Rows from block 9 of the image encoder of a small contrastive image-text model, named by matrix and row number. Rows with one number belong to one neuron. Each number is 500 + 25 x the weight over its row's rms, rounded and kept within 0 to 999. All counts start at 0. Numbers have three digits each. After the name is the row's rms in percent of the matrix's.
After each neuron's rows are labels from the 100 images, of 14976, where the neuron reaches its highest value: "patch colour" is the nearest of a few named colours to the mean colour under the peak. Only what is clearly more common there than usual is listed. The data: dead-leaves pictures: piles of overlapping shapes.
# fc1: MLP up (encoder.blocks.9.mlp.fc1.weight, 768x192), inputs 0-191
# fc2: MLP down (encoder.blocks.9.mlp.fc2.weight, 192x768, transposed), outputs 0-191

fc1.313 100:493498499491454487473471502521496505470472475552476474552515516456504509528475524486490535509470474536523471491499495486481512489501510474549499485558521458494483529501487485533496512550439495515411502508478544531470447459487489473479460501487507529508531524508526510493481462471495518470477454542469506518553494463474491526490537516494538510516491520503487489463516491516518462514473514497484506534478501508554493511478512509499470472482507511542468469544498524502500503497499489510484501509464488542496504506480530515513528532514544515487465468492515501515496514525488483472
fc2.313 102:462485497486497532492469470508470511497545455519505515503490499492505523451492499491473520480508510537464486492466495489484502502467526506474520534468470448495478501480458506499490515514478455515537499540502475465539491491537514510506483476518491512499494532469480558515471492499480491522506466458531501528509473491506503500501517530479525510517500520513530506497431480460531540485525508524508496521503540481483519491465462523463498484490459467533516497494484517470504502475464468452513523530505527531526481459496490509520489475515534497438468538535457478553473514522470558469
patch colour: black

fc1.243 105:457522463512499491531454517532467493505539477475533493475561479505508509525508481511511529506535531519521507466479547509480474528494496523479480480524549458497539537505520475478524476506496473537473520514509498490491468489518478491476501549493500527533476488483448537534500510511513476496528479477507491480471494498475518491539488505498513512477492478496505500480520540505520490444538527486524467503485462560481449521442515426497495514499493533484489472503523517475532516492510504493523495522531502518544455500487444516489513478484518487472497512490469502495537511550487546481
fc2.243 103:454507481514493439490503517510483471478504508517505507511499521477537543536520515491518456483490505520467505497508486483470474464522513478495511518464527455510491508481496500545497477557481525482499530470514536488524468504474482521476516491494492540499493509531480522518539482545475507502450460483471462489508516462506522455475482485484555472459513480495470505528492496498518486527457496524493483483512512475488527520461475486505454505483469522539530522491473456530445496533495506492529461489505448479507527499537461482546454481482461475481508476499494480514498507491565503473
patch colour: blue

fc1.688 095:517523539502552515433470487494528489500503499502511519541440526474480530488480495493467474485466504513478501533511521493493542509494546558494497497496508476508544503466498498512509502483500495499540469513532525495494549538526481474516484517493512526511507508517469496462529553551512497510513474530482472504481542481485497499453520551496487495490527507527514483520522533488533514520536518555540492480496482471528493526480495508491546501488477490522495492507508524469488467537487515514460480546491463482464508491511496505539503509477558529458476545496531470547478523530477517527
fc2.688 101:521537492530542474476517518511504480441485535510510505489519508485465461472515508441454505523494515485526548519483548478505490515479499503465505465526452545461520504474496523497492479538477502495504458462467504468517504528559511523510523522522480545517478516476558502515517522513504522493481496486512498490504516506467509521494493521454539498533530510460468418522515535467471496522510494478524514504470530508492459485494506538513481504470504535517499488512523463450539473467484542507515500468501506527508519500543547515498496503494514503504524494517445524504488510496517493485
patch colour: brown

fc1.526 100:489486514530500469468469536514473520494455444521510474518506458514527525496519496520535525487512516479484488450469464492467503522498475485484479534479549496527481459463530514515521474495445483522503514523475538539514505552510463486501506480508508469531492536465503489539521495463515458526474488498525464504527494529465532490503485503492447495503456495481514508548516459487543517502502521509512553439543511520450498498478478489504489475496492478467487514497520517514513498469479474453545526462505492524493490489521496496527465530487514508533497476510508529501475490518484516555
fc2.526 097:494467521487506502535520489471473434528516534477492539495521507492493499513515487501455478498480503469508483470515470467534464502478489490569487469514471520470521493504543474485523514478514533509498512446492480518524510503535456472486503472513499515562461476471492546525483488539544504478559486519513517494479478479546490458500544480499506524498513465492505489485521508498473525522496482480511504478519474503523537526483502495531508514509506493491499503487518465488513560527531480508501478507489507438506546516512524488462532463495496530504519545478436507510497489480538522447
patch colour: green

fc1.404 101:468488537496471479509513499472489484521496501512496547497531488544479508499514502472514464501540453522507547536505461480506457501524494508424504478507487510499500482498472525527477470470493534482487501465530493484527509532497525489483500485519473482533506486475477493500455515536507444460479479502461502546464514499481521517517472512483470515529497501541543487463505507514492532526533527467494500498484505480508535502496523495510531526509466497454476528502482548530521507519489499540458484498503500481497477540505489472492503477509466519537534445485443470499535454459452462526
fc2.404 099:527475525494534523516518496485510491522500493486500521502473506503496532522513516474505520484502471493449478513501493524531521536514497491538481521517455474505502496528533497500509513551540506487510476472470529523470482513459492479495487479465467521511513444518469474437505519483468520490500487505484537491535493482477512522456482518468421501497523508539504500458515511513519495486506526498469490499483455525490537520547456486476496455545518494507519472501483484472500531536468501466513532530545542495484499499544521509526484508532474461510465509492495486567501492423531508490
patch colour: pink

fc1.588 093:467500495510506504464517479514439485496524445517447530490522519497465503498455484458488504510509504537470484469501500486531486483522520493505477501537495527464504540451507494518548523502492490523458535526490505495487483489508493506492522532525498513481457486520517487503521518506516483463516489556481485503504497532488490484496506541494533515509514496520524508510503549529522513497474498502472542475553488481504482491500456449500488494477529471507532451515511503458460457526540496496494477510467532545500481499441502508509475527499500460482476487569555508488549482491512522441
fc2.588 103:446518491517470505509537491485497511491512522522480433485500567525533475492497543513496470516472503469492489481536484494456480502502527502512510499520538483477513502493519486492490468483504488489529524489481547476501519515491509500487500459500499570531517459538508489490528540477480550482461505463483533496515513471483460511514500504485518468478511503572499484515539515484503509509503471476466512428524533514475501451491472478523506509488502458528517479481468480473514465489517469472493466511516509439509511501476467520514501492510484561477513487482492478518564478480495484522
patch colour: blue

fc1.444 104:516491504471554540503512496554497538488440468537539476474495485495482524463515488515501488448479516462518463476508543536508491504462472469531530491525494512529504506497473525482484514478508519492487561559512514517521512551539532459535496490507431516531466491469502517477513496498528496539511500494509514489504469505526461494509489513493471511517524476461505538472484499507493485501488521471515481489496491532454490527528466483461507510490483470516502504477531522543466505502517491513497512466506495448491489513478473489492532488507495528517488547480519525540463515493459527553
fc2.444 109:492491480512508466501536550528514548495513530497486492476473493509477448494477479537485469502488548491541498523530499475529497478465464489486469542487437498513503519477533447485523481551501514543534496505519525509487483463474486495500511447476477490515523461537500500517468463516509480482517506539492524484485528505488485462511457506509465503512459485492518504462522467521512519538527527500502504493516529505526489535493497493494506480523497510537496470483518520514519488491552520479486473487525477434497494497530477480476504518502557466489513552452463548498479481550507482484
patch colour: green

fc1.613 090:483520498511514509465528512521488513516543499466492494535543507476470495454515490455466465492498500484501519500500488541478464490525494437479507515544509481511496453441512502506523466518492502514492481492462537484507512485507517506543508516483436488471469463543485523523522504534501519463466512462504483551453451513488534528532517477491527478472487533504477504499487496491465489539535510467490541456503522547504533467474479508471512498494526507489470531468533490467489535523488492448496493500476473481482502507501463474516443487479486507504506531548476505512474487503478486517
fc2.613 110:482470472545522490482510477471465496506533492478518483514517518493488528488511518485483484471499510496516492527505463540477484509488498523488505495499510456501482468516495546466461528464542524543489490528512515465474484522483474481491543504481481492563485482457500511488525485467528475464518473499482511531482507474505508511517455469504487516477482518552457535532536480528499502436469508518478526518465532521508540501505479544492463496545491526538517515489497540453475497518535471444487483537485465522486479490485487491510482492452469505538557494501514532474527465506494474504
patch colour: brown

fc1.299 100:501484467477508515508469520492506529527506510494479484520496482474492492495495481476495492476516513512508466522520523512474513489513464413487464550543520493502480509499480462507518491513544505468508505544477537511505505551518454486533502499506477487489506455518486514487508486516479500473487522566548484543493490501450484494488506506539516474491472516472515554484510495501478525499486521482477485474526501507514448452526542455557476481463520475474499510485526495518471474443489476524479526502473475491502459545452483467468483476492499478526485494482510484499527511526443536513
fc2.299 099:513531512490498494519542514518526472543516526518499461463506478503473476514489543546461504497505559495509494498528486519476523479522522469498477516509491524508511505482507439507528450493556492499510527537514485498486508469506482484503533470474497511470495502506497516481509475535504514501495521492495534483466493519502476477524415514508534538505494485492499480484545523562571497519474518497450537501516499495508523519531520442494486527478542479487501458497494509508517528513525510515528477528493487478493538498488513475476434489479528491499490525485508505483475549464545524460
patch colour: blue

fc1.363 100:516487534506505535424492537527501475483482509506504506548482533489492443477521471513504548498482506561459518479493533506527485495545517511555462502497497428490486479471509505497549508517540500532507511472495521498483484527494460477526528522542508523450477521519482469502472483514503491492466500474514511506500477507485522485488478482507502480467484484483514544500468470478536512506439513548506522539508497559474503514518524515526547501486471506483520479518520472509506486508517495522518549494516487539504514472492467473532468497520485519497506523473520513492439493517497522530
fc2.363 105:459523513492536476496525521544491507481433464514503532506523464522493513496512496504478496484483520517497498486529495513502523523498502494523465536489496503430469494521466523482475573520514575492506480472541496486478484496542471476488469508520498509520517499504511510497510504483496508487482498516491488488463541526446498488498467493462528548514492472488528546483541465501495489520504519473510482443517485484551556489460513474481468476532502500484517503486518482497471506511474507508478469481527491480480554515528520523471492450469493496464491539508544515448484514484481534501
patch colour: green

fc1.87 109:510493445502523498485510552491503515504508514541490498489490490502473496539513490502472509501532448499508513516540462493507486528492510474518462472546495523492511526518497469513549501582493493499481502550484540499519509466474504524495504477504519531498540491529514497477407490486517524484521507493523509510533523486482512498496475536506472480485510491474481518537539520544480455452549511503521476501498505503542490497497501505490523534508539504514508531480459519444505474450487541477438467480495489512513514519504520498515554464532504505479498472498505482477500549460479498510
fc2.87 096:488417492508516537515498512492491472494519550517451515502507468493508503432505476494533482532491465530529497499454488512486543524496527510495523479515509515463468482507525509498495467484475517537471534489513521477500511462505528470500536501491517532502544525482463512519504501516461501477460486503487531526507454504468519482503536457508494530534517496516486458527500523514492535473522512508478510485503472534468523539537495501507512489468536532547517462469529534519487487558526488484487532490497502460544513471473558504480458479533515476527491527514507467506501488496502475477
patch colour: grey

fc1.669 103:476560484480492538507457492525516465498499486464511482481460488463509514512445482455483469486522478480484476476495521518515487498489446434533491486512519485488540494533504470528521505509519478496510492535516539460439505503549488456492549479520484486547483497517506474543524520480522518544502549487474509488495512487458508530519435467477479457490516522484522487511523492511495488507535483475488493511520483532484526483539471497546511451505502498467481500500518526458536492472522490477469492511514512526498513520452530510510463479496503494481489470503501493535506475530489515469
fc2.669 108:523518507469482503454508550474534532470470506535439494472504487500554503546479451517467498482510501519488480515513497464531527484483542494518482497456466516477475539502497515489500480549471536506461511486463486491523489518486510460496529476485523527539524533483492518490513521492482483488496508552503460472519530477489482539478504456521530519443470498521502473472519510498533521522521526481472496459530483504503500489475455491530487527522511516465501492490479529513442461533539484527523494506519502497536508532532484505488512503506506500508462462547504538471502491519534524465
patch colour: blue; green

fc1.527 106:479448471506525478469517488550510451484495457479506497474503496539493491517506558490460490523525488501494506502481488506524445475506468498520460517517486493496520529484505492509520532440489480485508473541480469500512503518479521469523487488493518521527501486483548500488492494468506492543488497515489488503468455484525491514490502507516451505481485478496506462516520520502460546560476559506509544469468531476512482518541461489488495532482532499541538476519498473477470530481514556522499490488539504488511500535484482499523517527513470552529456520466547499528508487513486530459
fc2.527 099:514447527525487482509512478490502531534524506494525546487511530495496472467496528505485521492525506529505475493426472497486483496537463517517506467490524484583546508515470507502478487507498465535522486493498492479527516462502501503536497531558486525469522481471494482491469491516454550489489515497571481508483485530505476496483489510496443488516465530448501542531497501512531515473505483496483526491505492491552466499546478537514510511484483525490498500516515501506491547509496490499528485512487536514496504491482503514553506462546507446453485459521496506520495526523494531466
patch colour: pink

fc1.709 103:512490476520498502477469512471497511496520508491481490526454469485473547470497532479490524491507533503516486483497486486521486514488494534455493512499482505496526525503485502481505487512537518502443511519495539469494540549476527473489514516518529510494498489505521547504499538534454514528509501502501546515533509511561483507489523518500504503504508501480516488486517550520517467511493482548535524479472540501565495488539520501491503469509555516477469478513502459476533427551507542493541492499479522523512512478463499473497481561516494510528534468475469467572512501484525510533
fc2.709 098:457521533484485510465488466440480492491479464509477501453502494481510514524502516472453531466511498515525501459491485492510535503498431499481543469470540502525537497521494502477434525507480506472506520493437505468506493461519508475499512518500505472475509478469506466486516490524483499499495493496510478507482496519526535546496523545523444510537520534475485499503445490512500520483508502520491542482507541507549508510500520479507476510483458468505496499482496506534521489473507469462498457494482532523466476523482516528567488533547545481494497493479515476497520504521477555503
patch colour: pink

fc1.502 091:493521477541469519503490522490467538480486510487515503494510509538498541475555487491496509531506481513527546507509516536486497536529479471547492528516436499508475514474509487501535481488451523490451475499491502517517513473519513532490522518486496537504498463475508541472492466499510483499526508526540486483500537481462488465456472531467466515505469497510497513504481544517554510533557499502529506453533499498518471502473504485521492494527483497544470475488518443516487516483494567474513499463457519491522463495548515522473517515488517524511518453501488511476552530493524521499
fc2.502 106:518483448491463524491521488535507526522526447444520503461493457492494464511515517489467486482505548488529506535497516537492502535536515494491496475489495553488471506499468469473512502480531525462457526462533489542533527513496512513502499518494491473508541475510513484530483471491510505548487513528516495499490528487495453501492497488478518532478528510524517491470479516526473482544486530511483514521529480490462505481485451505461515461530518533499520492463473504476478470472514511540564525537495528492555530516521543490458520493496507522469489475486467496519501497480434510499
patch colour: grey

fc1.671 093:526535530474490514527501498475527476507483490455497481508519510488506464539527487528524505530491509496474518485489495530516510476512537519488538554445493499484524504505538462484514489484489520470540493528535517488498505476481510475545515559509532535484500514509499536502494539510497490583449505497490533473468460506489540499517532493510533514475468525507477450501475502512492511475475499495492506518483507496485505481492493464547550526458510513517519535493489557502482535533476539441531528499525529527450471529497475534510485521486506523498501496506491501517460550494486502456
fc2.671 099:470510505501481505476460447467508502523516490509454518509475456495517550500523562482530544561469468501498528520506549500485477476517493460506552501481481506526453550510502509515524478472474515493474476505432513515498520492480495546472531485494504461523482481531471561498488529504534508509509463508525533531565491488501471483495511500533493497508518506516482473492498504498478489465503499494485479449521500512508537519461497450494499484510516511503469510511480461517490498508535508510525515488470492495511500483500468514481539514500469496499555519472519521463453519510441486499
patch colour: blue

fc1.510 100:459490503472498476511494518517486500532510473445474473515525505494482500476501490493445513522520506473459492536505497500532505512517494468514516478509492488494516546508495493496496495495507479491492519541554489514512511529537481455502482461540576486485533508511482507487527514534506544508473471500499448488487484507504510484468492491537472550497496473484509506499454521462472510481493459487530466502502505493503486533525526471516529517538451563532514486481469511542499497507471505463535490453475454576493519451513463501509481500449497472470494468516506460499499486482511522492
fc2.510 104:519503439461468491523474506460530497479541498480455527482497506510558531485509480500490535477523516485491530477479543498510418478542485552507500443507507527524526501493498479524552531505535481543503492459484513504494512481547492491494527506497480472485512510525527513492523468521506513498457533504484529536484505491523472513498484500505520510516492478486530488546483534498513503493491507508482456534490493539499496538468462522483492507526466482467479493476475475459537493533507494473481481480458507482525455505470503475476520504556510506504440525470484535521494487507468523516
patch colour: green; blue

fc1.308 102:545508507500478528498548521447545468497440500512490525500497513495479456563494490486514491481510490461477501507478539471527510482504495499507491467456554541508459491492525530509488530502473529487495520487511475486509497495533469480499517534489519470503430490508488510501524507536477500502562489531488498472514492494522506481483502491546519492515489500518475496519526475489477506495465509503531478510470529456475523442489499495485501520484525484432479537506526489508492516471538489490478493488504496490524522538504542482521444503460517481475432534530532524480521521478487491453
fc2.308 098:496503470511519449503480537491491520503502465491474433494492487498472522503465475492532488459511554468481509504490530494490520505476514508511492521495523447495448497487556511506564509489516510503503508492514480521477492550495482513474472508504495489548502500541513481541520492555484529478511499460548452540458501537517507531494464487511486524542481526512495537537523550506498516507490466508505523519482507509532482453481467494497496512539525490517505498500488534516485492578524443513505499450525522465499520485479468470526482478503538486534472524517502480516499503500512499522
patch colour: blue

fc1.311 106:480501454502543519455511493524470468503480468514505524468455537460527541492510501490514524505487488511513500489496472504469554538524509549494492471482507520505493511499505516466481517447514491519518525508491458528494533469510507494536504528538493490488511500468516500488520485463519486497504505500524480491547485493450524470563478515490497456498518471505473495474492513477466520468506550547490536512549519507464462482520560484541480503480545469485482527510531524488531535493512497506476563489469519515518489481513489472553509516478497517469451530524528484494504511469498532485
fc2.311 096:519474506518535481508463532501524462451493484503508482505493518492489502480448525504461516510449491508488551522523504494512499492499468513506471525460498484507470517495462495488486500513460496478509516476519484484482486469510542499470512485464520518478470474534494467531500493512543474502529460544465509484487475514470474512541478502487455492507512477500459494527469505551487500502509457465509467524503515495501514534502542486574484497479542533500532483547456454468529501496488510491507454488524514536525562495446528482510494480510499482533475492485505495530472526523497463554
patch colour: blue

fc1.727 092:489467457473494515495474500471500519518495504498521473510519505479493498515497488509557513469501467508482474497472511424472500487469509483469478546483502535505491528501517517510508491438512541503514520545511487469502500494494487522512460507496494481553496518521495527487495557545488486475502508513515472457455504460460511470493469503508470501497487530518517507458539482493444457460544482500495473485522525539523530481498529506507513549513522502467461504474484478517533522519515487463481491524507509514494512561543542464538488493543476525495523462516502474459499537522473485488
fc2.727 098:502506496525472491543487478530453532477499479474486518499491492485522503504482516539521521491471445513479500535529474526512499496506451528483500528450507499483526486552561480513525500477507519486481465515500483483494481515522531500535527488532530530514485499528492496502503499495534522502490538505482512493480544521538517519461473521493525498488500514544458531489517507469470486520454506478533481546522493501470537534509554519476569540476505516507485461548450522485508524517521516490454486451440491492472476525520510507491510533525497489473492464523483475499510518451516486499
patch colour: green

fc1.129 104:524496480467524500470496523547546504482509511514553501501485524496537498470486490519511472531483442509480507475522479457468545467525479508523523500502503527464510450501479488532514470516505489506505505503472502486515490538499522460514532501498509441539489528513493469477451506509483502514510502498481494493498477492559570475481460497546517525511480492481519537522478488478492508531487495493515495486510486495506579458502468485470468509504480516505514512500531477491497460478473546497473509467476524481438519483475533518523494546536474447463513465521520521490484517478515514476
fc2.129 094:503498535497462498565467486473469505493496503503547528480476534498466472458530527498526504514472508549493497516497509494502498533458529490516470557548533492522450534514509538493442494473521514513434516498495453466490503526477507522484481517489492477517499511524512502521514463489528501494533501451473478480498467505481481473479532486504512511501459499470495467463494509489451482475486502515499515506471485517489520520469480506546547517522514495499523487528521456477509529500460549530524527485514478562502482519516490496468479464492483515519481513489535484494473474552500536517
patch colour: green

fc1.252 099:538537503512537491562502524489510494503524486502513518492466495449484457476521500520462473484518524475449494498504567463533477476522501506484498523499471513488528506522519484504504545490473505479506515491462498495490467467506509478502486506475508530478482515468565477526551506484489529523528515546470513517534529481497512466467470474495460497492503541523490518488484497523508467550490475500498508500538512505529477476440525493474467494528502515482489474490574506531462489500539553487503499487520491501516520498517514531484506533491525472536483560540517478521499478541472492499
fc2.252 099:528515466522499484486483501489483532487483506515473523475486495509499474495516543475517491485505501491530527472442497516486452494481509499475507507509511524506499478434506540452489491379517532555508503464486528478495473493496490488522462486522524487470463489502496464498473493509523532482496497505507486511483521523499466495461518508507452481496480512454509561474454511465493457500500507503511509465527484497490499516501460526511500537529489487479524535516528540497469521495511449493495511494540525510499456546528528485532507497527479485519467481503513548489464461498510518475
patch colour: grey; pink

fc1.451 098:513484503489505506517495512493507498486495497497507474515502503530529438530485544454470543515540454510489502512538513528514454519479436479543515493513516490474487476518504525478544518524528463480496514565496531491469510493491490491454503530509538538477496498515512519498490499507526480553483489534544476545521513494473506509473565487507498479543511487486507484526472525561469564496497437511500528499486504508547513527512499455521510490480491490527483504503539474461500482500561502508487506502471471521468492479463455509505525520519481499488513493498468528504477518518505476484
fc2.451 103:445485489487527521464539486536501523513511487504493501482506482518518504493471467495545538490524499531476450486469505493462491540492480490466534481517485500491482507505497526504477498495452474523527490503460449504504512464480481505544491477473529504481508520488520481487520495505482527517448457537541494480542489552501470546490537544477462468475498519480495492493511532500549496509513528483452526520496471478495490487542481468534488476490482485532520554514524510499483493539468484476528492481454492546473482465484541491486506539551485497494497459528471504539495479480510526475
patch colour: black

fc1.581 104:479513524497502472509536510529526532476451493522453525508513486517457479455513524475467487499475532501524500541505502489500515475471467473500499449495532504485476461475491527479450431515483460448512527503523476462465510488535473482462521525534476491502500500540503508548508495460492471468520465483502473501512497481490494510521537479524524535452522536482481502519508530495495532460509488512468498478534504456529461503499493484535522476498509498496481498499474491484503536449541524519488469444500471550519524490499490505498473489511507517485473508547498520486478503533499454469
fc2.581 091:481439527472494509455516444508500508528474491487506501492510491492466559530486483531490492494506501500506472507480471465454505519514511536479501458517515496491500515508541528511484503486491465523532529523507479460476500487518532529536481510498529503448480489474473468490511500524496512547526517503515481510509483535517516553522457525464485501515464455503527514514506506561533465530499550467504509518525567475509487470437484510508479472517511487548451540520462544511485484516487512469483529507537499522506521468476513496491506500536500510443513491487527506539486492503514505486
patch colour: black

fc1.31 097:520456474500472499498519494533519522504525507496509459444512505484473517471504517482517524491501511497526519534490461508483480557473512486489492478492502474516520480502466467467512528478534490468540512529501476504466502522522525490511469515467516513453470536462469463473506527499494484500480467479526517529487526471499517480484496493545496492500524478473515513478443514488441470492484517493475487508517454488480497475516485517421419523518566493524485455513491480510518497509521498469490505519518448552515486475524528503494503467500516511481509540513537470485509462491520537483
fc2.31 099:476466546488488483525549489575497489501496522511505497470526483490555499502491475497484523500500467480531505516470497518501477515473442470513499486484505490521502485525460514485513504506487552484553551481484514498472491525500485505532514470485436504508506485507481486533490495509482524495532496458524520509493509538490498463526542504502498514485540526492516491485481502547470534486517525509463541457491456489537461573510485485489490494501510518478501546527479483491482543466442502526520463480510517539512489490533475504521536496501497460494460457457481515479506497514495497545
patch colour: black

fc1.276 107:491475497561473498513535454529523490484543491510468506502500481518498483496514571524479507472515475506510486531500523504500507476494434557486510496549510513484554478493502513477515505514520444532497490557503471545517464514506508502462503527527529509495524523542464493506480487539489504533499505467504533554494494502485518512514510510507481470483530512510487512522503443493481472476535473521554511512460467498518468517519494528507450475476512487511526534517529541494505535482477517502510490467458522522527556485534517517505525477527473483515513500492483485502495455514465470497
fc2.276 109:480527496490549462519514471478474531480468502501473502477510465519487474518489579492458533511521478498495479485498460496531518514507480521483548501540504500533502504513446485507489491577487506562542504496508506503492514507472533510525489506482513520468484491434484466488494488487496509535491457451524481463475521552495522544514511532493466473469489532471504462510468503469529517473532513550475497523487528522514491493504461542507484470499466479492512489512497491506466528469464498470502497508525491506486481512501493517532495552539485475491522497520486485477475488538480523469
patch colour: black

fc1.395 103:532507474499513515486545519503477549471546490548509463499501506499513517466516504506529493501511477492552507501512479511500473482458505491500477494526522485499516551433516479480510511472481481480484518488510457506489513466471540496477463496503501510521522530471454501540551513513462509466485524483517503489509512515493509521493512491524504483533525539475481490504556560495486498523458560539543487483488487498455484506485497523542464506463478524491519491528458498497526529519530487505464496480523478520509489508512524535476444491502481476459484487499457516535476506492515476576
fc2.395 107:519556482538514520461488481463476483504517487469521435523538494502534511501488447540506467511506477517549476498504513458506453495518479505496480471443509527481511500453521543491513520522515519509496512511534498537540520502486476542514501442501447502509504503528516518526546512493476471491499529487516503484498541480527545518497509483481474488512493488498518513553503515474523488457519487487495467474523516517474452513470498516537474517535487499496433506522495486473483554508499499498482497522473513518515522481554503527459478495483493531494473466485491525493500510488528451535
patch colour: brown

fc1.678 116:463485522511525455489514535512495462495504523480498480514501523494486493493482552502496499494495540519512516514504495531490507500483452550550455511510502510472478514521536493474516535503438549445529546486486514511509492482500502465521472471453472515467498515477506507487475481479495530535497480513503515493489517481514543443512470525485523492514524505489477508515528508481517511520507492458515486531530516504547488472499518516470504490480499452475489585525502484460460504531490545521536503540501493487504472503517516515465506517515479498529471514451507476561506454514471469535
fc2.678 116:462493489454525468478569458493482532516472529492522522462487511488531495511495535496471494482515518498495462484476500474484494443505433536453496522514517526554509482524488443517468536498467488581524535529480496513503484491519502470554498492471467498493504495494537468499459493518461521514505479495509497497474501537494486514511495511507482519508511547479528493498445522514498527523522498518463511453529532505540512506509503466554508519513474506516482509510484534532515527508470476484515475504523518472541487496468514502490508507552522514511467499462493507496512511476481530477
patch colour: grey; pink

fc1.726 098:533507472483484515541538520502498462506494513482478500532498508489516508538488503470457514497495463525526512491515543464489459481552452519483523495493456493579505511480516506507475489510467471500508499492483517476473533491528463471475518521513522506506437489522464487496490544522474501509496509490480473476497459462441500465487505486486497472524514514500481486537470527506496486482533517466509516482484483496492447525459447521509533530512423517479512481478513476492493495525529530534484508484493478440469503490507515536521466488466526534487520510479482485510506508512457479543
fc2.726 096:531505476508466438526501515471508510504525518488508479505512524509474464503496531510460512498503490428491499492446497502515498468538543478466511526511509498528496496529521478502516532483462490501509481502500500545511523516518526478475486502474449471492506500520475470542524484534472490481520490460503502480573455490490518501510466441531521488514532528495491480473509480473475513494499481491495489549477496528523478533513472505493529478489495500476485482509527509556507512464485533527466535513510487478494509543499551487502503524563512504478522499529523436449543520542519497481
patch colour: grey

fc1.477 094:476486495491460522512503480497542505495519498511502490517525499517495463482499548508539476521508463480538491521487508543543480507550450458528492494520474546495525472507514536519527548522470472509538490531478502495495494489460474497512509549507476487459498526423507501477511513533472467477477443457544445523518453521469500499487543494492489510493494532501523536511478466525479467473506526522485488467534524505528509529512483493513536502520500456474527505514518526488507484516529490501490484460488517479535511495512505495526535570531460493509496481509487525518467503527508506488
fc2.477 096:474467492504498512493529507486493486514500469507519508493506457514509502478506502473533487516506527554478493498488499494503499482506484510487533477517537496481499524459481545545483513481485471477520465533490492518532501501473510483554510497501533499538490552496476540482503510445442497515504483462503498469505510557496477541537509529501466502510486543452528498554485474478521523493551486524507526529431510484536470468522516529489523514480457467521523558514501507480495516522459504457496490506551495552468471475490506484526509533523494490458502490545504477487480492520509522457
patch colour: black

fc1.239 095:481516518518491512483506467492535512473477522468525552473509511512507435448504500522513498466510522473528452513529462501512521501476465494543441497503549522510523505504503554516485527529501495498489474508518547503544527490511478502563542534518482481500472547498469487477481510535537550498521489518507510504543530489485497522501508542441474544469513502501534513542522492482497495548509522500556485529534516502517515462489489519467511520503467463484472497439550474514515494504466511494498514519499517489520508504525515499477506488495501505483467511530493506483451506517475507496
fc2.239 101:457496511504472565509523508503451501468490506529507516495482509542489494474519504437507505476498505479473487518465475499478475546499474507461485488499485479506493513499497515491529511458511495464487468473497497513474486487517484463523539441507507507506528494483549524490497511491548476531545460500468515548477542540503508495525510490458488508447476514485503465531471524498491487478458514485445506463496467478525536509466534510480535523520533506513475521536494510497445545480510509498485496525544528502486537473510499555510473499479476479497479457494504466480455508468510474494
patch colour: grey

fc1.458 106:509540526493486463510471505485487553500510506527532488466548494529488478491502499488505489509496505474499546482531511462537506510484507523475492511508487523528481513523509535464526471529467466451500523544508507501487510500534526521509487478467491447500537521483469523521542508454489473475548514471508481482531522515531492491476478491489554496465497511529498481497513465544471481504499537506505477495530479504447468492461457495498480529537505480485487476487462495526495524530468479477493524506498485503484446523502496463487490472474503495503521526413503523546474546467548507482
fc2.458 101:544473509522511515474501478502527509502498520477499495492499468500461520458492502519485485499504502489478529545492536490521495495505547500507504490522565514510495478477447513519477528474493548473498494549527498525466481500500479482436495522481483486519491510503497505479508528478501494499495508503471518479523484504503538525472483517504514498527540465507530495478511575514532458552470510503479453538484500488455456477506514443470483509505488533479503480457488478479499513478532476540569503493534475538466527465490507520493490463526540501474503477530453504495490464502481452537
patch colour: brown

fc1.537 098:511507522491491473453484496507511470496452483455495515520514495531481488497498520539460536522489510505481532494486496504521453474508513518502524516530501473531540517499472539491482539482499471532475539478535532472515485485490502508477516516508470537529468525501480513475508513476435517472509500521514513518497534494495547530509544500453480466460511458506486519529479532468490488458497494545527496487507481505499522485472534465460505516537507502534536495500486495507474501489498523527455495538499472508486521512490483524452486505543442515556454472461436492530512517531497510535
fc2.537 098:521492510520516471520505499465462526492552486506492501452512527532482474510542501540476500506506460513475533518456454479541491470488494532473527500464517503513480516534511506481496546503482524491569520501480465508518521522485527471510529525507476494511519515487483459536517493517500510475471520557484461449546473484511543503489479526484492507528508487489535517503531505522464478529496477502478561455504504495483492492514532503537504509488522502493484531495497519513538494466486510492507462527429536502538496481492512549500522470523523489473510516486471542483484475490481564476
patch colour: pink